From a checkpoint of a small image denoising autoencoder: encoder layers 14.
Rows from block 12 of the encoder of a small image denoising autoencoder, named by matrix and row number. Rows with one number within an expert belong to one neuron, the router's apart. Each number is 50 + 10 x the weight over its row's rms, rounded and kept within 0 to 99. All counts start at 0. After the name is the row's rms in percent of the matrix's.
Before each expert's rows are labels from the 100 images, of 14976, where the router gives the expert most weight on average: "responds to" is what is common among them; "colour at peak" is the nearest of a few named colours to the mean colour under the peak. Only what is clearly more common there than usual is listed. The data: small renderings of single solids in any pose. In brackets: how many of the 100, against the usual share in percent.
# router: router (encoder.blocks.12.mlp.router.weight, 32x192, trained with AdamW), inputs 0-95
# up: expert up (encoder.blocks.12.mlp.up, 32x48x192), inputs 0-95
# down: expert down (encoder.blocks.12.mlp.down, 32x192x48, transposed), outputs 0-95

# expert 0
responds to: black (50 vs 8.6)
colour at peak: black (96 vs 28.6)
router.0 108:51 50 50 76 52 41 38 45 45 49 54 70 49 42 52 39 38 54 41 71 65 46 48 44 57 60 51 54 36 69 48 62 35 26 37 56 43 46 56 57 57 50 53 49 45 60 46 51 41 56 52 45 49 54 59 36 54 47 55 50 60 28 39 41 33 45 42 58 28 42 57 39 44 56 42 43 29 67 55 47 41 36 48 47 52 40 57 51 47 45 53 29 47 27 58 25
up.0 054:48 48 61 65 45 43 56 37 53 60 64 47 52 56 46 52 57 45 71 49 48 42 47 61 37 54 35 51 67 46 58 48 55 47 55 59 76 61 42 40 53 50 26 68 46 52 43 57 73 56 50 50 60 49 54 63 60 43 46 59 49 66 56 37 56 57 42 62 45 55 52 50 49 57 43 30 58 54 54 52 63 31 54 50 35 47 44 42 74 54 51 55 54 62 64 56
down.0 042:55 48 40 65 64 44 49 57 29 53 48 63 49 46 46 46 67 41 31 50 56 42 50 55 50 47 48 50 38 31 49 33 72 70 55 40 52 32 49 61 48 57 39 50 39 63 44 50 46 44 36 45 57 45 43 54 38 57 61 54 64 36 46 43 62 52 51 65 47 38 54 42 52 42 42 48 41 48 43 54 41 45 47 73 54 48 57 41 41 53 60 37 61 53 48 57
up.1 108:44 54 62 41 58 39 45 47 44 46 58 48 33 52 60 40 66 51 35 35 43 51 57 33 38 63 44 65 61 44 47 59 43 55 51 51 73 45 32 54 58 32 42 46 44 78 34 63 64 53 45 54 32 39 56 65 51 31 55 46 63 43 50 63 68 65 51 41 54 37 41 56 62 57 45 49 51 62 41 43 45 49 53 61 55 82 49 38 61 48 50 38 53 49 51 49
down.1 115:51 41 68 64 46 62 61 23 76 40 57 47 43 52 56 60 49 60 35 52 51 58 50 58 40 49 60 62 44 42 43 56 55 52 58 47 69 60 45 47 39 55 32 66 51 53 36 40 52 48 69 48 56 41 37 68 45 52 50 53 50 39 64 49 60 64 42 55 64 48 60 66 50 72 56 32 64 53 49 57 45 66 51 39 54 49 56 58 59 44 48 49 50 35 44 48
up.2 128:42 49 45 58 57 42 44 49 59 35 58 67 39 57 33 47 50 58 62 39 49 56 30 45 54 61 33 52 37 54 60 43 52 40 39 52 85 50 60 25 68 73 42 45 53 42 44 61 36 53 47 48 45 69 47 42 61 46 54 55 62 66 42 44 36 57 49 49 32 35 41 53 61 38 61 40 32 47 54 53 37 30 48 58 53 62 64 70 54 58 38 50 57 57 45 51
down.2 138:61 66 62 28 65 49 46 42 81 51 49 39 35 43 47 54 58 41 49 36 43 68 49 38 40 43 33 65 65 39 51 50 50 52 51 61 84 41 32 64 66 49 48 45 42 50 44 32 56 60 50 59 44 54 45 48 46 51 49 55 58 44 46 54 50 62 46 65 51 63 39 56 57 54 58 69 59 54 43 40 56 49 45 31 42 56 63 51 37 53 60 42 39 54 51 53
up.3 119:43 43 39 44 51 50 37 33 67 42 59 61 40 66 43 58 56 65 70 38 58 56 58 31 47 31 41 54 43 48 67 36 66 38 42 57 92 53 48 46 43 51 37 47 42 55 51 52 47 46 40 49 55 59 49 62 60 41 56 48 74 41 59 61 49 57 55 60 28 52 52 45 49 40 54 48 42 58 57 59 63 40 40 43 55 46 48 64 62 64 54 34 51 43 33 51
down.3 111:57 46 60 61 43 56 52 57 64 55 39 41 56 32 57 63 50 52 60 41 44 55 50 58 52 53 40 52 60 52 36 35 57 53 54 39 69 59 59 63 70 34 53 47 49 62 71 58 55 60 49 53 39 50 72 31 43 46 61 44 37 52 54 31 44 55 47 66 40 57 42 52 48 48 49 53 63 43 45 48 50 47 44 58 23 31 53 50 51 28 40 64 51 53 52 38
up.4 095:50 57 65 56 61 63 64 36 64 45 42 41 51 65 44 47 38 47 51 38 44 50 52 53 44 64 42 47 53 41 60 50 48 40 48 50 81 52 41 40 51 51 32 38 28 54 40 50 56 39 57 51 59 67 57 55 32 49 44 62 78 54 45 49 54 54 43 51 53 54 40 46 57 53 52 49 52 47 53 44 68 53 48 47 36 62 49 45 38 44 53 42 44 44 84 48
down.4 077:43 54 48 65 49 38 44 41 45 33 68 46 58 43 41 60 54 50 49 70 56 35 49 48 58 69 41 61 42 57 32 57 56 28 31 61 60 53 51 65 54 46 46 35 54 57 39 52 51 51 39 61 48 45 45 52 69 43 56 67 50 69 49 56 36 56 39 51 47 35 57 56 51 47 40 65 47 42 66 56 49 34 45 50 47 59 49 43 66 45 59 43 32 49 56 53
up.5 109:56 51 52 64 55 55 59 40 59 36 28 36 43 42 59 44 48 63 60 46 40 75 41 65 33 53 57 62 66 75 54 63 52 56 66 56 81 63 44 41 51 66 34 65 27 45 37 44 64 59 63 48 45 38 46 46 56 36 46 48 34 40 49 40 38 63 47 51 46 41 65 51 53 44 68 54 47 46 54 43 26 48 51 31 50 28 38 47 58 59 54 63 44 46 55 41
down.5 115:38 39 49 32 58 54 42 61 47 60 44 57 64 40 41 32 56 43 43 45 49 38 53 42 59 53 50 38 36 53 35 39 54 58 42 32 58 44 47 59 47 40 50 33 54 41 49 59 62 65 51 59 49 58 45 64 47 44 54 51 44 58 49 54 67 28 43 42 52 55 52 36 57 43 44 68 48 59 26 50 63 48 48 58 54 54 76 56 41 73 38 35 42 52 58 57
up.6 115:43 57 53 63 58 53 30 38 55 41 48 42 24 45 49 56 57 55 46 36 40 54 49 58 55 46 36 57 38 62 62 33 50 38 42 39 88 57 68 50 69 48 42 49 29 57 54 53 41 45 60 54 49 56 49 53 44 57 56 37 57 69 58 40 36 61 61 54 35 51 44 58 48 46 55 53 38 45 49 45 38 42 50 57 47 42 61 60 72 55 48 50 59 46 61 46
down.6 108:40 60 60 27 57 51 67 48 54 49 44 65 34 72 49 42 46 54 56 33 41 59 54 35 35 49 42 53 63 57 59 51 38 75 53 65 50 49 34 37 66 69 61 56 54 38 33 53 61 38 68 40 55 54 40 50 51 45 49 52 56 46 57 68 40 55 59 39 50 45 39 63 61 44 50 52 52 49 30 46 54 52 41 38 45 50 50 57 55 54 40 59 41 59 51 67
up.7 113:32 49 48 20 54 56 41 45 64 54 45 50 47 56 55 66 42 66 49 53 43 53 12 43 60 64 35 50 68 43 50 40 40 39 33 41 96 38 42 52 51 55 45 61 70 50 44 48 70 60 48 42 53 70 41 54 51 56 56 43 55 47 34 45 58 52 40 42 33 48 61 43 54 43 46 53 48 47 50 52 63 57 52 50 40 57 44 54 50 45 57 60 60 48 59 41
down.7 119:68 54 45 38 52 35 40 60 62 39 45 42 58 46 32 65 30 66 50 51 59 45 50 54 54 64 51 53 34 42 48 46 61 44 52 53 69 63 61 55 43 63 60 37 44 62 58 44 56 53 37 51 57 44 67 70 62 49 53 47 43 51 51 48 42 47 52 57 23 27 47 55 47 51 34 70 53 54 54 57 51 36 60 52 50 38 37 54 61 69 56 47 49 67 44 43

# expert 20
responds to: white (45 vs 8.3)
colour at peak: white (76 vs 7.6)
router.20 101:56 58 52 54 61 51 59 43 38 54 54 54 50 38 35 53 47 50 53 75 61 50 23 31 49 56 63 36 49 36 33 68 52 38 62 67 48 62 57 55 57 51 61 65 56 62 55 40 51 50 50 64 38 67 40 73 46 37 71 55 45 44 46 42 45 45 47 46 54 51 66 49 45 50 44 54 38 45 39 47 44 32 50 70 75 44 42 78 36 54 54 38 43 56 50 69
up.0 127:29 67 49 43 61 45 59 49 47 46 50 52 44 57 48 55 46 49 60 39 50 51 44 40 32 52 51 50 60 68 53 60 37 59 47 61 54 49 36 42 54 82 48 43 43 47 33 37 52 41 52 56 55 35 50 59 59 64 43 60 60 50 54 58 48 74 52 66 52 47 47 57 70 55 64 46 42 37 41 48 34 37 41 37 31 58 40 46 64 40 48 51 62 55 57 52
down.0 148:56 52 52 50 60 68 38 43 42 53 51 42 59 65 58 67 47 31 70 61 60 47 50 45 45 43 46 39 36 50 48 64 28 41 49 55 44 38 50 67 56 30 55 48 48 56 57 40 51 60 34 45 49 56 68 48 52 58 49 46 46 38 58 54 49 35 65 42 37 57 46 45 48 38 68 37 48 54 55 53 41 51 47 54 55 76 58 33 44 59 49 39 59 47 58 54
up.1 084:48 46 40 48 54 51 49 57 58 58 60 34 34 59 62 51 63 53 65 53 52 51 68 47 41 40 57 48 59 48 50 30 47 70 44 45 93 55 49 68 40 53 43 51 20 55 39 52 36 58 52 40 61 55 43 62 51 59 61 39 59 65 62 62 43 34 47 47 42 33 60 54 50 48 51 65 44 56 54 57 47 52 50 57 42 25 50 42 53 55 57 40 56 35 63 55
down.1 066:46 40 40 35 48 58 68 31 63 59 40 57 74 39 46 58 50 42 57 59 43 48 70 63 55 46 60 45 69 40 37 43 60 75 55 57 57 46 57 27 52 36 53 44 56 54 52 43 58 39 49 48 47 48 59 54 61 36 66 76 45 52 54 52 46 38 46 44 43 47 47 49 50 53 45 37 41 59 42 50 52 43 37 46 55 50 48 57 49 39 44 41 54 63 48 44
up.2 045:35 50 48 57 61 53 34 56 62 40 47 57 45 55 43 54 58 43 60 46 44 66 59 58 49 64 51 40 48 42 44 63 36 55 43 46 90 37 37 52 50 55 46 52 57 50 43 41 64 44 58 59 61 63 42 45 62 57 58 50 45 44 46 42 35 43 38 62 43 57 37 51 57 44 50 53 51 48 71 50 35 44 44 55 43 57 57 54 53 44 48 48 51 40 54 48
down.2 039:56 53 57 54 63 43 46 42 55 36 61 58 60 55 61 57 41 46 68 38 65 79 43 49 47 42 47 62 29 54 39 43 57 67 46 46 55 38 49 51 53 53 38 49 59 58 57 54 54 52 49 48 37 54 34 47 54 44 37 49 33 42 48 57 58 36 44 59 49 35 58 48 47 63 55 52 37 41 51 58 59 52 56 52 50 38 61 44 44 42 52 53 21 43 51 23
up.3 069:49 44 54 46 47 27 50 44 52 60 57 47 56 34 56 55 45 57 44 36 39 60 59 52 60 46 47 51 52 48 47 44 41 53 45 40 96 43 45 67 67 53 36 53 49 58 43 49 42 48 58 46 51 60 78 55 57 48 55 50 33 59 29 34 63 48 39 56 52 72 50 43 64 46 36 61 42 42 51 40 59 37 48 51 56 57 43 37 56 51 46 37 68 50 67 48
down.3 065:49 64 59 42 48 36 72 64 41 37 40 44 52 44 57 41 56 58 56 56 57 52 48 50 33 54 71 59 51 56 45 55 59 54 57 55 43 62 60 43 56 20 44 50 37 41 55 58 50 71 55 55 44 58 46 53 29 55 59 47 41 46 40 49 47 58 62 38 41 57 49 52 61 56 50 44 50 49 63 42 44 52 32 47 50 42 51 64 68 58 62 68 38 47 61 65
up.4 066:56 44 52 74 44 52 35 51 57 45 52 37 33 42 54 40 49 45 46 37 49 61 68 51 40 44 58 59 68 49 55 56 56 62 46 56 99 51 50 51 66 44 35 48 61 46 44 50 43 39 50 68 52 46 29 56 61 43 46 54 45 52 53 37 53 48 54 51 48 36 38 54 45 42 41 54 50 46 55 46 54 37 63 36 43 45 48 27 70 56 57 53 61 46 59 41
down.4 074:56 53 46 50 46 37 37 43 41 60 57 49 50 59 45 42 58 47 50 56 61 54 49 45 60 35 39 43 51 51 57 41 55 62 34 40 52 55 60 34 40 39 47 49 38 59 40 48 60 56 53 57 58 68 50 66 65 58 43 48 55 64 53 45 53 72 25 61 48 36 43 45 49 75 66 55 53 58 39 56 50 45 53 47 48 51 65 46 71 69 45 35 23 33 35 48
up.5 054:34 48 66 71 59 48 59 28 57 53 58 55 46 49 52 57 50 48 55 41 44 47 62 39 46 49 51 39 47 39 43 53 54 64 33 50 99 44 48 45 58 42 50 60 69 60 43 43 41 56 63 48 64 36 41 37 63 65 48 50 63 56 47 46 58 44 54 49 48 50 55 43 49 52 42 52 57 48 46 58 32 48 41 53 36 45 56 39 57 69 63 42 52 38 45 45
down.5 052:43 36 60 46 46 56 25 54 59 23 18 46 34 49 45 57 54 56 57 61 40 37 52 44 34 48 54 61 56 59 53 56 51 46 54 39 69 79 53 59 59 39 42 47 46 42 52 66 65 57 42 55 48 62 51 36 41 47 74 37 48 45 53 57 44 53 77 46 46 50 47 54 64 50 52 42 61 44 35 47 59 46 57 36 55 54 62 57 43 49 39 60 46 60 24 43
up.6 105:64 43 59 70 63 36 49 47 64 33 49 56 40 38 51 41 55 47 45 47 53 63 47 61 42 71 48 77 69 43 61 43 56 62 44 38 99 42 55 56 67 68 32 49 62 56 53 51 53 65 46 44 43 54 40 45 50 31 60 53 54 48 41 37 59 66 46 65 52 41 49 50 59 58 39 63 45 58 52 53 48 36 43 55 39 45 58 36 50 35 58 44 63 46 46 51
down.6 106:50 51 49 40 66 43 35 64 66 52 42 50 55 50 44 44 58 49 49 50 59 51 42 46 68 38 28 63 50 44 49 61 45 37 60 49 69 42 46 51 41 45 53 40 39 65 49 30 72 42 36 60 49 71 65 39 44 66 55 59 48 39 72 41 37 58 27 47 54 41 53 55 54 50 59 52 48 36 43 50 47 55 42 44 52 49 71 67 50 59 52 43 46 60 52 41
up.7 117:31 50 62 57 59 56 61 45 69 49 39 56 34 44 29 51 44 47 61 32 40 39 66 40 50 27 35 45 30 45 61 53 34 44 49 51 99 42 45 41 54 58 52 63 62 55 52 48 89 60 51 53 64 64 48 50 57 64 53 53 59 59 56 45 31 41 52 41 46 48 46 50 56 49 56 40 54 43 46 59 53 53 50 52 37 57 39 53 48 58 51 50 63 43 73 45
down.7 118:61 57 56 46 57 55 37 29 62 57 44 54 49 65 63 48 61 35 63 44 51 37 53 46 59 48 42 35 42 38 49 59 53 45 46 68 59 42 42 56 39 53 49 54 47 50 48 43 43 56 43 36 45 51 65 54 31 37 41 54 55 44 49 74 59 24 54 48 48 53 37 53 39 36 42 50 50 52 49 50 57 56 41 53 59 75 46 39 41 39 62 31 73 60 42 48

# expert 11
responds to: white (44 vs 8.3)
colour at peak: white (25 vs 7.6)
router.11 100:47 31 57 48 39 66 30 73 68 51 38 60 40 36 52 37 58 61 48 46 52 61 51 34 46 40 45 43 41 48 41 49 55 51 52 44 36 60 52 37 53 50 52 74 62 47 49 43 49 57 46 41 55 31 49 45 48 55 62 52 32 42 42 45 54 66 54 37 32 42 63 50 74 49 51 55 42 51 42 41 66 43 46 62 56 57 48 55 61 49 42 40 38 66 67 33
up.0 108:41 45 61 40 53 52 46 73 53 33 56 72 26 40 50 53 57 45 57 31 41 62 41 52 24 60 45 64 63 68 57 47 45 52 47 46 64 47 45 41 57 63 46 63 59 55 48 65 51 51 65 42 38 56 43 38 44 41 61 33 38 58 31 39 68 69 50 52 52 59 47 49 60 54 65 42 48 51 49 49 47 46 55 43 61 53 55 54 33 50 44 60 58 51 64 47
down.0 111:57 47 60 47 73 52 52 73 49 36 45 49 42 34 52 53 43 60 46 49 52 57 47 47 30 66 45 59 43 49 62 55 38 51 66 27 53 49 54 40 56 52 58 46 43 69 50 35 75 50 65 42 62 52 43 44 60 71 60 35 50 48 44 25 39 62 42 31 55 44 53 55 61 65 56 49 49 50 56 56 43 44 59 50 44 42 53 49 38 38 60 56 35 51 55 43
up.1 113:58 50 53 55 46 52 49 30 45 58 46 61 62 61 42 30 62 56 40 46 44 47 44 61 49 56 55 47 47 51 53 55 74 73 49 53 49 54 47 39 50 50 53 53 42 52 73 53 49 63 36 54 46 45 49 47 64 24 45 53 51 63 46 68 56 50 39 64 54 40 49 41 34 45 58 51 48 43 38 59 56 43 50 46 44 28 56 54 59 45 36 47 60 48 54 48
down.1 131:38 56 41 55 55 40 45 49 81 62 52 61 44 50 55 53 48 27 58 53 43 54 36 53 54 43 39 45 64 35 46 65 41 44 57 53 87 44 35 55 49 58 45 57 48 39 26 43 60 48 54 45 55 57 54 49 47 63 45 48 42 34 30 43 48 37 39 46 59 57 61 40 47 46 50 52 50 35 41 30 49 54 52 55 50 66 62 46 47 51 51 42 62 56 51 48
up.2 116:60 52 59 40 57 53 56 50 53 68 55 42 63 40 64 38 46 43 52 52 42 42 60 62 48 25 44 51 64 51 45 44 44 44 42 47 48 43 57 30 57 43 60 41 34 50 66 47 66 66 41 48 46 58 63 54 50 57 64 69 46 44 46 26 45 56 55 44 53 55 38 60 42 39 48 53 47 61 58 48 59 49 47 46 51 53 54 49 29 48 37 38 53 47 56 43
down.2 129:43 35 52 60 68 53 59 66 58 62 29 61 46 28 60 54 66 47 56 42 38 52 40 62 48 59 54 35 50 66 46 47 48 61 42 22 71 52 65 59 70 52 72 45 58 43 55 71 25 45 49 41 30 45 41 45 56 43 57 43 40 33 46 39 46 54 57 45 56 58 59 52 50 49 43 57 57 52 48 44 54 56 42 51 44 54 52 48 47 60 40 52 56 58 23 52
up.3 107:37 54 43 50 65 47 41 46 61 74 48 63 44 56 70 40 41 36 48 56 40 48 29 60 61 51 58 45 47 36 59 38 48 50 45 46 72 38 59 51 45 53 42 44 57 57 31 51 39 48 63 43 56 48 68 47 49 69 46 57 45 39 46 45 71 63 60 48 66 49 45 44 33 44 52 52 53 45 43 55 45 46 57 59 47 50 58 46 57 42 43 42 55 43 35 51
down.3 084:36 44 49 43 56 64 56 51 56 34 53 42 50 60 39 42 51 49 41 37 64 47 38 58 37 51 47 58 58 67 56 34 65 60 57 46 52 58 65 40 55 57 36 52 35 65 46 71 63 62 49 51 39 49 61 53 50 35 42 51 40 48 61 50 59 49 67 54 52 43 44 42 60 44 51 44 26 48 61 56 43 49 47 56 51 39 36 73 57 53 54 53 61 34 45 48
up.4 070:53 46 49 61 61 39 56 51 49 51 44 53 53 47 57 61 60 37 60 48 48 57 57 66 69 47 52 40 58 45 46 44 53 38 61 45 85 43 42 64 42 45 45 44 45 51 40 47 80 49 43 49 48 51 45 37 41 59 60 54 39 42 64 29 43 54 43 62 68 44 61 58 34 37 48 52 48 61 46 59 33 45 49 64 48 53 55 50 43 69 59 54 31 53 56 49
down.4 047:63 62 53 54 54 50 45 57 44 42 68 46 57 45 56 49 39 45 52 54 59 54 74 61 45 54 62 60 57 43 68 52 34 64 55 42 55 60 48 64 60 48 43 54 35 56 40 37 34 56 67 41 43 53 57 41 43 50 61 47 49 65 55 50 49 48 53 52 51 44 41 70 41 46 47 51 52 56 60 50 15 49 60 57 52 66 44 39 58 37 61 47 42 55 79 69
up.5 105:54 53 43 63 52 36 56 39 44 41 65 49 46 54 25 50 49 54 59 71 34 59 47 56 54 35 54 52 56 46 47 45 45 29 64 54 77 45 51 57 45 34 43 56 71 34 43 39 62 50 49 45 60 48 42 39 57 50 46 50 42 36 55 56 53 55 36 58 37 53 54 49 49 54 49 33 61 41 51 31 39 53 54 43 48 36 35 40 47 79 64 40 41 56 72 53
down.5 105:41 54 43 45 46 45 58 39 66 30 61 44 42 52 47 38 52 55 57 47 61 52 60 46 23 45 45 54 54 56 61 62 44 49 54 63 53 61 43 56 59 55 61 45 62 47 42 63 45 43 65 52 52 68 49 64 44 56 42 48 55 60 46 67 45 65 57 54 47 57 44 48 78 48 68 33 47 50 49 36 71 52 42 38 41 59 64 67 39 61 43 57 33 55 43 71
up.6 099:34 48 52 34 56 39 54 67 38 42 56 58 56 59 69 51 34 43 40 48 62 51 42 55 49 15 53 66 32 36 39 39 44 49 43 43 71 53 37 50 49 63 56 42 29 54 44 44 47 46 61 65 35 56 45 57 39 61 46 57 48 52 36 49 49 58 43 53 63 55 54 54 50 61 41 48 47 55 61 51 54 38 72 46 64 74 56 60 23 69 60 50 43 45 60 53
down.6 092:54 53 38 47 57 54 66 49 65 68 49 70 54 40 46 41 49 53 56 40 62 60 64 58 54 41 47 44 83 50 48 36 49 56 46 49 52 48 56 43 68 55 61 60 52 33 62 55 48 47 65 41 26 52 40 42 53 40 45 51 41 77 45 44 46 40 52 58 52 67 45 42 35 46 45 70 67 45 50 47 70 43 33 56 35 32 44 39 50 42 47 75 43 56 60 56
up.7 110:55 46 38 46 54 49 45 47 41 35 41 47 46 49 27 46 43 60 55 38 67 61 58 25 52 60 47 63 43 50 54 40 50 54 33 58 62 61 56 54 51 43 42 46 60 53 55 52 61 36 43 58 32 54 22 32 46 44 46 37 44 72 53 73 55 50 65 59 32 41 45 44 47 58 61 45 41 46 56 57 30 40 56 48 46 41 50 71 44 43 68 52 31 37 70 44
down.7 124:63 43 39 41 56 40 46 56 55 52 52 51 59 40 58 58 35 67 48 64 45 50 79 52 46 47 55 59 39 40 50 35 65 39 48 41 54 47 56 52 40 35 38 48 61 48 63 41 35 44 45 46 41 44 52 49 46 45 69 42 51 41 57 39 59 51 47 66 48 54 45 64 40 63 66 51 53 66 37 58 43 38 54 46 65 22 45 60 40 48 51 50 46 47 43 35

# expert 4
responds to: black (54 vs 8.6)
colour at peak: black (100 vs 28.6)
router.4 074:45 59 62 22 54 55 58 37 48 52 49 47 49 38 56 32 64 58 60 53 50 40 56 53 43 62 41 51 35 63 38 54 47 50 49 57 42 21 55 57 44 50 47 40 48 59 61 57 35 54 64 62 48 41 43 42 62 48 51 51 47 46 53 34 38 51 73 47 64 42 55 57 49 60 51 46 45 41 53 47 62 57 32 38 63 51 40 46 52 70 39 53 40 40 50 51
up.0 118:41 50 54 47 62 41 37 59 69 50 62 64 34 47 70 65 47 42 58 39 67 55 63 46 40 57 51 58 36 63 49 44 43 43 52 54 87 42 53 57 57 39 45 39 57 65 29 50 35 42 60 48 20 58 58 61 55 33 46 47 62 54 65 44 51 56 57 51 48 39 38 58 75 44 59 34 42 44 47 62 33 50 48 52 54 52 59 56 62 47 57 38 50 45 29 42
down.0 126:32 39 60 41 45 57 57 60 63 59 50 60 51 48 46 62 57 48 60 48 41 70 35 58 43 32 47 44 62 38 35 45 40 41 42 36 56 53 44 53 47 43 48 70 52 22 48 52 42 49 63 54 45 48 51 41 43 44 48 43 38 36 47 32 36 55 48 55 51 62 48 46 41 60 60 52 63 32 57 63 61 53 61 56 64 44 53 68 58 52 31 51 58 59 61 33
up.1 095:62 47 31 42 55 69 68 48 49 42 44 42 57 53 41 32 43 61 49 57 62 58 62 60 52 31 62 56 60 52 51 42 61 62 41 49 82 49 50 23 59 67 47 44 17 41 48 42 66 71 60 54 72 55 36 50 32 54 46 57 53 55 67 58 54 37 52 55 45 48 52 53 58 56 53 47 45 53 62 40 36 46 52 57 36 46 56 57 42 45 36 41 46 44 68 56
down.1 106:49 53 57 34 50 35 44 60 53 45 63 34 44 38 38 62 44 51 40 55 52 53 48 55 48 47 39 49 47 39 59 63 44 38 49 42 53 36 50 54 56 54 41 48 46 56 46 59 34 45 49 49 58 44 67 61 60 55 43 45 70 58 47 32 46 65 38 53 42 54 43 46 53 38 45 51 52 35 30 52 67 54 26 61 43 51 45 39 66 57 69 42 54 46 55 58
up.2 123:43 51 50 47 51 57 42 52 68 48 52 55 62 55 70 43 49 49 49 60 76 46 30 55 45 35 63 54 49 58 39 45 46 47 50 35 78 46 58 41 47 51 64 39 21 51 55 51 47 56 50 39 38 54 66 59 41 57 43 55 46 35 51 31 43 44 51 40 55 52 39 57 51 50 59 48 53 50 41 53 37 47 47 63 44 58 59 43 70 42 40 46 62 49 57 48
down.2 119:37 45 46 54 54 53 52 60 47 38 63 51 57 55 44 47 23 71 36 57 56 39 61 40 47 35 47 59 42 38 54 57 58 44 66 47 43 48 33 49 39 47 39 64 59 63 39 49 69 38 42 61 50 52 37 49 55 45 51 47 62 55 49 58 49 34 33 50 60 39 54 68 46 60 44 68 49 54 59 47 45 40 75 56 64 32 41 55 48 46 61 67 37 45 41 41
up.3 125:52 38 42 53 54 72 57 52 54 49 58 46 54 41 40 47 54 48 65 56 41 48 52 44 42 42 52 46 55 40 69 57 55 50 46 42 85 43 52 60 48 57 38 44 65 44 46 48 68 68 58 43 48 55 53 41 49 47 53 56 37 59 29 49 47 44 31 65 38 44 49 47 50 49 53 48 55 49 42 35 56 54 34 45 47 40 52 40 57 59 53 49 50 42 82 37
down.3 152:40 61 54 51 49 37 42 46 53 39 59 43 30 65 46 65 51 59 38 40 60 39 50 35 50 59 53 49 37 45 32 44 53 60 42 53 46 45 46 52 42 47 52 48 46 79 37 42 41 50 50 47 43 41 46 57 46 51 44 47 65 33 71 49 64 75 42 55 46 63 46 68 65 62 47 41 53 57 56 58 70 58 55 50 45 54 65 55 60 54 66 28 45 43 31 40
up.4 113:51 40 49 34 40 50 35 58 57 31 27 59 58 50 57 55 42 60 32 67 60 39 55 42 45 62 53 62 48 51 36 49 52 39 41 48 85 50 59 38 40 38 54 30 53 46 42 54 34 46 44 49 52 42 56 43 42 58 36 53 61 52 61 49 56 50 51 51 49 69 40 66 63 49 55 62 48 58 50 46 40 43 55 49 52 47 55 68 49 78 50 26 46 39 54 55
down.4 128:35 37 37 55 51 40 56 52 61 42 55 53 32 21 45 46 48 45 28 46 60 44 47 48 35 48 48 56 53 61 59 30 44 49 37 32 66 52 64 51 62 60 26 41 56 50 43 55 55 35 51 66 53 59 45 62 59 61 41 40 66 57 36 28 57 76 43 55 63 50 51 47 67 66 46 47 42 50 40 48 64 49 62 63 54 49 48 57 56 33 47 43 32 46 44 54
up.5 107:62 48 59 63 57 59 43 43 47 42 27 51 52 50 60 65 50 47 46 61 53 44 58 71 44 45 54 63 60 64 49 41 48 44 50 58 92 36 66 49 58 35 52 42 39 49 73 38 44 57 39 57 50 60 43 46 47 58 49 54 80 61 41 45 57 40 53 62 36 60 53 51 69 30 58 48 43 48 59 51 52 41 64 56 46 44 54 51 52 64 48 54 54 41 46 52
down.5 101:38 38 66 68 65 54 45 53 47 31 52 45 36 46 39 67 41 57 39 47 61 57 45 53 46 52 61 56 62 44 39 56 43 54 42 57 51 51 39 22 55 46 48 50 49 55 37 40 51 44 61 44 60 63 44 52 64 55 63 49 58 52 34 50 50 53 45 48 51 52 61 55 73 75 52 59 32 40 45 62 53 43 71 37 57 48 55 64 60 39 63 51 38 48 35 51
up.6 038:66 48 47 49 49 25 61 59 43 53 50 51 54 47 36 57 49 40 62 57 66 40 50 45 54 51 53 50 50 54 58 54 46 53 51 55 85 42 44 62 53 50 46 46 46 43 40 39 41 20 54 67 48 49 46 61 51 63 42 60 51 48 53 43 48 58 41 55 46 40 60 55 52 65 53 52 38 46 45 54 41 55 69 59 54 46 46 46 43 33 58 42 42 45 62 48
down.6 021:40 38 66 61 60 47 48 58 47 56 65 57 67 43 43 45 60 41 50 48 42 57 52 68 47 48 49 42 48 36 60 36 56 58 69 45 47 46 55 55 58 48 46 46 46 52 73 45 49 53 30 43 48 42 28 62 56 60 59 35 58 74 36 40 52 45 51 58 55 46 44 47 52 59 53 44 68 66 62 60 43 41 48 45 44 56 48 43 43 39 42 46 46 52 38 63
up.7 112:35 42 56 46 46 54 53 43 74 65 50 64 64 67 59 53 45 38 60 57 60 51 53 55 48 28 53 60 52 48 36 54 40 38 49 45 59 54 46 23 39 57 47 59 21 49 56 53 51 66 42 43 48 59 59 55 58 55 48 51 53 50 56 57 58 57 56 59 56 35 52 41 50 57 59 29 49 49 41 58 35 58 38 59 54 61 64 54 43 41 40 48 68 46 58 58
down.7 137:52 57 44 50 40 37 44 58 49 42 64 42 46 51 33 55 36 68 22 54 44 31 65 31 42 56 58 38 48 45 49 64 44 60 47 34 74 43 36 55 44 44 46 51 42 64 37 38 55 46 44 47 53 32 44 47 59 53 58 41 60 54 50 56 60 51 51 75 53 51 66 56 50 56 30 53 37 66 48 56 31 36 72 48 70 57 51 54 47 46 47 62 46 45 44 48